A small image classifier, trained from scratch.
Model: norm batchnorm, activation relu.
Training: muon at rate 0.014, batches of 128, held-out accuracy 99%.
Rows from block 3 of a small image classifier, named by matrix and row number. Each number is 128 + 32 x the weight over its row's rms, rounded and kept within 0 to 255. All counts start at 0. After the name is the row's rms in percent of the matrix's.
After each channel's rows are labels from the 100 images, of 14976, where the channel reaches its highest value: "patch colour" is the nearest of a few named colours to the mean colour under the peak. Only what is clearly more common there than usual is listed. The data: views of escape-time and Newton fractals. In brackets: how many of the 100, against the usual share in percent.
# conv: 3x3 conv (model.blocks.3.conv.weight, 128x128x3x3, each kernel summed), inputs 0-127

conv.26 086 [106 138 139 130  79  90 143 117 150 178  51 119 124 155 100 114 163 117 108  68 134 127 115  62  71  91 108 175 107 130  96 135 135 121  65 168 121 159 139  75 133 173 135  89 157  97 111 144 129 111 174 138 176 123 194 114  90 155 129 119 117  91 107 147 122 109 154  99  96 114 112 131  87  79 138 161 105 127 102 143 172 170  93 167 101 146 137 169  99 100 145 100 118 126  95  97  77 128 113 150 165  72 105 124 130 107 147 146  96  70 140 167 135 152 133  18 139 166 164 148  70  52  99 145 118 131 107 146]
patch colour: grey (40 vs 16)

conv.81 091 [116 139 122 144 113 114  62 159 105  76 149 119 104  67 141 124 123 116 130 134 103  66 121 152 115 148 166  93  96 114 114 116 154 153 117 106 109   0 128 135 136 117 136 135  89 132 138 136 145 129 105 104 148 148 134 157 130 128  73 177 114 129   0 108  99 124 130 136 106 179 137 134 131 134 101 116 136  99 134 113 143 113 136 135 140 132 102 118 141 170  39 109 176 144  70  95 144  75 153 125 149 123 129 124 113 144 107  67 156 158 124 129 124  79 101 140 161  96  67 136 131  62 151 112 133  91 157 123]
patch colour: green (26 vs 4.4)

conv.11 085 [ 71 150  95 108 113 130 160 105  87 148 151 106  94  76  93  93 132  75  55  74 125 106 136 171  90 102 184 110 142  88  80 157 110  64 103 137 143 125  96 143 131 125 123  92  97 125 102 162 153 114 141 126 131 122 166  85 133 134  82  95  84 129 130 133 119 154 115 143 131 214 140 185 166 159  77 121 112 130 132 107 105 143 108 111  67 119 108 106  95  74 123 216 137 122  91 106 135  98 144  78 146 113 185  94 163 160  88 154 102 110 112 118  99 120 103 130 114  99 161 111  81 122  92  82 195  79 121  86]
patch colour: black (96 vs 26.9)

conv.110 090 [116 154 114 109  53 101  94 125 145  58 130 174 138  90 151 118 146 136  82 124 127 111 123 162 141 126 124 147 108 181 127 156 116 140 105 120 153 105  83  99 151 136 160 149 138 143  98 147 152 114 188  75 115 139 158 142 152  72 127 124 150 136 134 118 120  85 151 112 110  95  54 146 140 145 131  52 133 107 158 162 101 151 191  83 115 121 128 135 117  63 137 120 122 123  96 103 138 104  77 138  25  94 123 141 120 152  72  93 112 121  78 144 101 129  76  88 134 156 152  20 119  55  91 119 140 113 167 121]
patch colour: black (56 vs 26.9)

conv.28 135 [129 153 126 128  69 123 117 125 123 188 133 122 134 108 123  88 142 102 137 142 121  57 242 146 118 127 146 130 127 128 137 174 128 136 118  88 126  91 153 161 124  92 114 142 143  94 125 137 102 148 119 123 116 131 128 117 139 126 153 133 119 136 109 133 130 119 155 148 140 149 116 160 157 142 115 126 119 127 149 132 116 126 106 152 137 139 155 135 134 127  28 133   0  98  87 255 135 112 131 165 102 102 118 129 109  83 112 138 144 113 125 151 114 113 137 102 135 113 115 117 119 106 182 123 139 124 139 120]
patch colour: brown (59 vs 25.4)

conv.75 076 [ 75 134 174 168 108 106 122 194  93 163 160  95  84 129 155 100 135 107 127 110 139 139 128 135 126 129 114 137 131 143 158 129 131 125 118 118 156 135  77 135 101 225 122 182 108 164  64  80  75 210 135 150 120 141 134 132 119 143 164 135 126 143 115  99  96 149 142 147 133  98 118 132 119 149 142 131 125  98 159 154  99 126 138 120 172  98 122  90 146  68 135 178 141  77 104 118  81 147 180 125 145 149  82  99 136 129 100 116 133 107  79 141  76 128  56  65 208 122 156 121 145  45  64  91 167  93 138 162]
patch colour: black (55 vs 26.9)

conv.103 078 [184 147 107 128  58 140 106  85  98 153 110 135  79 103 203 157  87 123 108 170  97 161 138  98  79  82 108 126 112 133  81 124 112 160 105 151 123 108 199  45 134 171 125 118 137 138 144 126 141 150 161 126 132 137 142 166 105  69 192 131  79 189 118 158 104 141 129 155 158  63 106 124 151  97 140 131 109  85 100 122 131 151 103 142  91 115 112 144 168  97 150 164 162 129 118 116 122 102 117 137 144 100 120  88 122 140  90 152  71 187 135 127 141  99 108 140 117 199  79 144 132  58 217 131 165 142 100 132]
patch colour: pink (34 vs 8.2)

conv.125 111 [ 86  80  94 114 137  96 144 114 135 100 116 140  98 137 129 128  97 114 145  97 109 162 154 121 135 151  75 101  46  83 105 128 140 136  82 134 110 140 162 165 141 102 109 110 100 155 142 129 134 167 152 138 154 142 138 160 144 124 108 181 164 138 179  92 117 159  87 126 126 153 129  89  97 159 139 162 136 141 140 123 110  58  58 115  84 144 143 141 129 116 182  84 114  93  43 134 124 118 141 128  92  96  94  94 114 255  76 153 162 142 139 115  68 114  83 110 149 132  67 147 120  63 137 144  71 123 149 136]
patch colour: black (61 vs 26.9)

conv.70 105 [120 126 134 145 130 148 125 122 141 131 103 133 105 114 133 138 127 122 160 127 137 137 141 143 106 145 160 145 141 110 125 168  97 112 127 150 149 152 117 138 105 123 115 115 128 144 103 137 136 118 155 116 133 104 156 141 175 141 113 121 148 107 208 124 117 104 117 116 143 143 116 135 116 129 126 112 124 121 120 138 141 139 153 140 111 141 130 127  94 145  76 149   0 128 108 139 118  99 160 135 149 135 134 129 129 150 118   0 109 109 136 145 111 143 126 116  89 121 169 124 130  84 126 108 122 138 142 127]
patch colour: brown (53 vs 25.4)

conv.100 071 [ 98 133 147 111 124 125 138 134 154 169 116  71  46 143 122 133 105 137 129 107 162 138  90  53  76  82 151  60 159 103 190 118 138 115 119 132 102 148 168 101 116 131 146  66 161 104 109 126 143 150 151 132 122  92 112 131 123 127 132 162 149 109 106 113 105  29 134 127 101 123 147 111 122 128 166 134 102 158 148 131 123 107 146 133 122 168 142 178 134 183 124 100 151 184 165 151 129 123 169  65 150  48 222 173 128 112 157 148  88 101 157 121  87 108 163 142 155  92 133  87 146  56  76 162 138 143 107 104]
patch colour: grey (39 vs 16)

conv.1 087 [112 135 128  93 135 119 151 173 153 147 110 136 157 122 139 146 174 177 116 132 151 120 117 161 108 115 136 111 116 116 106 157 124  60 134 103 141 132 118  92 110 187 159 139 107 167 126 108 114 116 112 104 112 131 152 126 140 133 180 169 124 127 167 139  79  32  83 147  88 168 131  99 137 101 118 136 160 131 169 180 180 148 143 132 118 160 140 129 201 153 126 139 101 101 181 105 141  95 159  53  53  93 168 180  87 121 142 244 129 107  81 139 133 148 107 119 174 143 176 110 142  52 147 123 100 154  85 142]
patch colour: grey (49 vs 16)

conv.91 105 [126  95  67  88 107  70 123 135 132  90  96 155 127 108 111 129  76 128  74  86 102 141 147 131  61 144 136  82 142 130 129 138  93 129 158 123 156 104  77 173  46  73 149 130 153  60 116 148 155  77 128 164 144 125 127 146  60  87 113 132 182  87 126 142 151  92 114 169 117 189  84 137 150 109 129  87 127 129 132 136 123 108 120 116 132  91 162 141  97 117 107 157 126 122  86 134 115 127 101 112 141 131 165  82  97 196 169 122 141 116  97 182 152  50 148 144  83  68 106  77 116 161  93 183 118 100 160  96]
patch colour: grey (38 vs 16)

conv.4 116 [166 104 134 122 121 149 107 110 166 151 129 126 102 146  92 108 128  87 120 141 122 105 123 108 128 131  93 122  88 102 141 142 114 127 118 174 128  75 130  69 171 183 184 151  60 114 120 155 112 159 124 117 142 148 133 125 148 135  90 143 161 165 164  93 125  93  46 136 121   0 122  72  93 147 123 174 117 150 132 135 104 104 121 150 135 131 129 105 119 100 154 156 163 119  74 203 131 106 121 105 175 116 129 169 118 186 127 137 112 163 115 120 109 113 100  62 120 179 160 140 113  68 169 135 104 119 104 139]
patch colour: pink (29 vs 8.2)

conv.82 098 [143 131 151 121 110 164 105  86  86 126 135 165 125 126 137 141 131 142 126 132 169 147 122  62 149  81 150  97 124 112  73 104 102  68  88 173 171 110 113 103 105 120 169  94  40 121 147 119 142 139 107 112  69 127 158 118 163 109 108  34 102 180 138 129 159 160 156 143  76  35 188 164  94  83 105 131  98  92 119  97 114 123  79 113 117  75  75  92 125  96 120 187 123 125 154 119 168 133 167 109 142  66 107 111 139 132  85 119 119 102 141  92 140  96 157 112 140  90 130 151 147 175  89 110 126  81 126  99]
patch colour: black (77 vs 26.9)

conv.107 110 [ 53 104 146 123 140 101  58  98 140 118  82  94 139 114 127 143 127  57  85  94 126 131 127 153  76 164 153 121  87  95 137 104  89  30 139  92 114 112 141  59  43 140 145 111 129  93 144 145  94  92 169 149 141  86 143 135  80  79 120 131  81 138 119  94 107 181  92 150 103 142  98  87 109 130 160 153 128  78 131 123 120 143 110  91  89 122 142  82 105 100 101 159 136 120  84 125 123 202 147 164 123 136 162 126 147 162 101 158 132  81 115  95 144 101 100 131 119 156 122  66 159  93 160 127 114  65 149 161]
patch colour: black (74 vs 26.9)

conv.8 080 [149 194 156  98  90 126 116 165 103 134 184 123 119  28 104  83 132  86 136 170 159 118 129 121  55  93 137 154 137 132 116  93 122 122  79 125 127 113 134  84  65 105  81 137  68 110 169 128 144 118 118  98 130 107 167 151 103 116  84 148  98 128 132 156  68 121 131 125 123 183 135  73 123 175 143 150  75 140 117 141 122 187 105 110 123 187  92 163 135 159  91 137 137 108 105 131 126  97 158  73  77 120 170 148 125 121 158 129  92 111  96 163 141 111 138  78 151 147 138 111  81  74  30 164 110 144 124 120]
patch colour: black (62 vs 26.9)

conv.61 098 [179 113  93 103  95 124 125 189  88 107  59 216 121 162  83 141  89 134 100 158  93 118 135 143  77 108 150 102  52 152  66 129 157 128 106 135  95 124  86 113  57 150 125 156 135  76  76 132 123  44 173 141 121 131 129  90 119 101 110 112  65 119 138 101 161 116 168 134  91  88  95 114  97 109 144 107 130 189 123 166 150 126 133  79 120  90 148 100  80  90 153 158 136 108 116 134 133 146 173 109 117 154 106 150 144 145 124 127 134 175 106 133 118 161 103 114 124 136 176 161 103 134  51  86  82 123 131 164]
patch colour: black (91 vs 26.9)

conv.71 121 [147 138 116 110 118 131 135 150 130 113 126 110 121 167 144  85 148 133  89 108 115   8  27 130 110 133 131 141 119 109 120 255 103 139 122 137 142 100 129 137  83 111 131 126 128 132 118 135 111 125 111 110 104 124 144 115 121 117 140 131 130 124   0 144 135 127 133 127 123 136 129 146 129 138 146 104 130 121 119 144 148 129 161 165 132 132 114 133 139 129 168 149 114 136 177 228  95  98 137  94 170 118 125 137 160 118 142  32 102 126 126 142 133 126 124 125 133 121 146 115 131 125  94 115 131 116 108 117]
patch colour: grey (45 vs 16)

conv.106 094 [170 127 148 159 135 107 142 106 128 128 125 170 157  55 166 126 137 101 178 126 117 132 131 103 145 162 137 179 154 182 129 147 141 143 152 164 109 131  81 115  65  25 147  87  86 181 119 177 121  91 123  92 136 170 114 124 146 127 119 163  95 120 148 140 130 156 132 169 104  89 150 205 161  79 118 121 148 142 132 107 105 151  89 150 187 175 159 161 150 146 168 168 129 112 105 133 115 168 188  73 173 157 174 141 105 175 106  94 155 119 140 159 120  85  87 198 176 128 126 113 111 156 106 159 135 119  71 121]
patch colour: grey (42 vs 16)

conv.55 129 [136 135 123 129 102 127 131 138 128 168 119 128 107 122 115 112 116 122 138 120 127  74   0 134 126 131 141 126 134 121 133 159 132 123 124 120 119   0 135 124 124 111 115 145 118 122 125 122 139 142 119 105 136 157 128  97 146 111 100 133 129 146 242 123 133 126 160 139 138 130 115 160 133 128 121 140 141 130 140 116 121 126 117 155 119 123 134 138 131 127 179 111  68 129  83 150 153 105 142 117 137 146 127 138 107 122 142   0 131 131 124 163 125 107 136 123 147 135  27 134 134 106 160 134 115 132 141 123]
patch colour: grey (38 vs 16); blue (30 vs 5.7)

conv.20 121 [113 137 153  95 145  80 120 138 137 146 139 154  91  60 142  85 124 109  67 192 118 125 127 189 103 102 151 117  93 135 116 139 159 127  97 101  81 101 144 144  79 114  87 158 134 123  83 142 133 147 141 129 118 151 166 144 102 136  97 156  50 137 122 150 121 138  73 125 180 239 119 109 164 179 108 132 151 188 108 166 155 147  94 134 141 176 134 138 149 112 116  63 139 125  66 126  71 120 160 158 116 194 126 164 128 144  90 100 171 102 121 146 151 187  98 158 160 128 104 150  90  71 166 145  88 139 143 147]
patch colour: grey (35 vs 16)

conv.104 104 [118 132 125 139 109 118 114 135  89 146 118  89 140 112  74 114 161  87 112 127 106 105 145  80  67  92 108 104 100  90  87 121 101  61 117 106 125 131 147 115 138 178  95 107  95  86 119 143 109 131  97 169 140 102 126  79 158  96 118   9  89 144 115 103  82 160 108 107 100  88 135 122 161 133 124 203 112 166 117 126 119  61 101 121 125 158 113  58  83  92 141 125 120 143 150 124 151 144 170 150 152  92 143  79 182  96  95 166  92 158 127  86  76 143 133 166  99 152 121 140 182 209 111 142 118 103  99  83]
patch colour: pink (27 vs 8.2)

conv.120 096 [110 106  95  86  48  76 171 116 149 164 167 142 134 104 144  69 116 121 115 131 137  70 220 150 105 124 154  86 144 136 108 121 140 122  80 107 117 179  79 167 102 122 104 105 165 145 134 124 129 137  62 129 119 108 126 132 130 109 115 110  83 113 135 145  98  95 126  73  99 138 111 157 129 133 126  76 162 118 127 102 122 156 107  88  87 128 109 126 160 159 152 107 138 129  89 228 158  54 113 120 142  75  90 175 117  73 189 144  45 134 116 144 162  91 128  96 150 117  58 140 120 116 101 122 144 138 101 114]
patch colour: brown (51 vs 25.4)

conv.22 084 [ 79 144 117  71  77 118 104 118  84  88 133  86 151  85 106 150 130 113  93 160 111  51  15  98 147 149 114 149  90 113 145 105 127 131 123  91 123 134  76 135 122 131 183  84  97 109 113 143 139  66 112 100 124 115 150 131 129 120 140 141 131 139 112 108  89  93  81 155 119 160 118 194 154 159 101 121 145  76 110 136 144  85 195  79 171  99 153 182 121 153  96 135 136 123 131 127 131  80 135 108  92 120 145  96 103 136 111 187 155 141 142 158 124  73 128 132 130 111 156  83  78  36 184 149 115  96 161 111]
patch colour: grey (45 vs 16)

conv.76 098 [182  74  94  63  98  58 166 117 111 126 146  65  95 183 137  73 123 136  77 104  97 137 153 107 123 109 115  55 126 130 144 141 124 159 138 132 158 171 159 107 128 181  92 132 196 121 105  53 116 138  86 123 149  74 149 134  95 128 115  91 152 108 150 110  89 140  59 150  98 114  89  74 168 116 111 122 150 139 153 120 118 109 130 103 100  73 172 100 113 141 116 119 130 146 140 109 162  84  68 110 123  78 111 131 167 114 133 131 124  78  86  91  82 149 154 163 152  96 156 122 195  79 132 115 144  96  96 131]
patch colour: pink (26 vs 8.2)

conv.56 091 [147 169 120 125  83 110 113 115 155 142 132  99 102 104 104 152 139 115 101 114  90 118 149 118 110 155 135 111 138 140  98  45 117 102 103 121 131 111  90 109 130  98 108 142 109 139 136 151 134 100 175 128 130 164 172 129 162 108 114 172 118 129  34 134  57 138 103 102 131 167 157 143 122  88 122 128 100  74 103 126 118 115 103 116 123 143 128 130 152 106 129 159  42 119  90   0 147  82 109 102 180 135 103 140  88 121 175 161 132 159  54 168 109  84 106  54 120 134  85 174 142  83 144  68 141 103 128 101]
patch colour: brown (65 vs 25.4)

conv.115 131 [134 122 122 122  71  92 142 147 134  96 142 139 123 152 118 130 110 117 133 131 138 148 134 132 143 160 147 159 131 164 103 180 133 109 110 145  91   0 143 101  79  72  62 144 139  98 142 152 154 111 130 132 161 125 138 133 116  78 151 141  70  87 128 121 127 155 166 133 131  81 162 177 150  55 120  98 126 174 127 147 108 122 137  73  95 139 137 159 122  95 119 113 168 100  81 116  89 137 136 128 135 135 114 110 146   0 128  93 102 180 108 134 161 149 136 116 146 140 150 129 122 136  83 107 167 155 135 155]
patch colour: brown (56 vs 25.4)

conv.5 112 [118  92 144 105  53 151  87 137 130 159  98 103 141 144 132  86 148 104 154 123 114  79 197 124 153 101 151 127 119  92 143 152 101 124 152 149 142  82 130 134 111 132 143 148 114 128 122 131 138 130 117 130 151 150 135  54 147 104 135 122 142 134  11 129 141 127 142 120 146 131 161 163 135 100 112 110 173 137 145 141 124 126 110 160 111 128  96 131 148 174 254  99 255 135  99 191 134  90 132 120 104 148 117 136 125 108 161 126 123 126 124 159 112 108 141 130 120 146  25 116 124  99 183 104 107 134 172 122]
patch colour: orange (25 vs 2.6)

conv.112 113 [139 138 115 131 138 127 129 100 134 101 112 122 113 129 119 145 120 148 110 123 136 125  47 133 122 130 153 142 124 118 113  78 129 138 141 131 132 150  82 111 118 132 154 126 151 138 130 112 122 126 155 114 136 121 154 169 126 112 114 149 138 108  49 125 146 119 106 110 131 109 136 137 148  97 128 147 105 119 131 129 103 127 136 152 119 121 127 125  90 126   0 116 147 140 131  89 153 131 141 126 147 109 144 137 127 131  69 229 106 151 144 133 129  95 123 129 122 126 161 138 173 105 107 139 121 135 119 119]
patch colour: green (36 vs 4.4)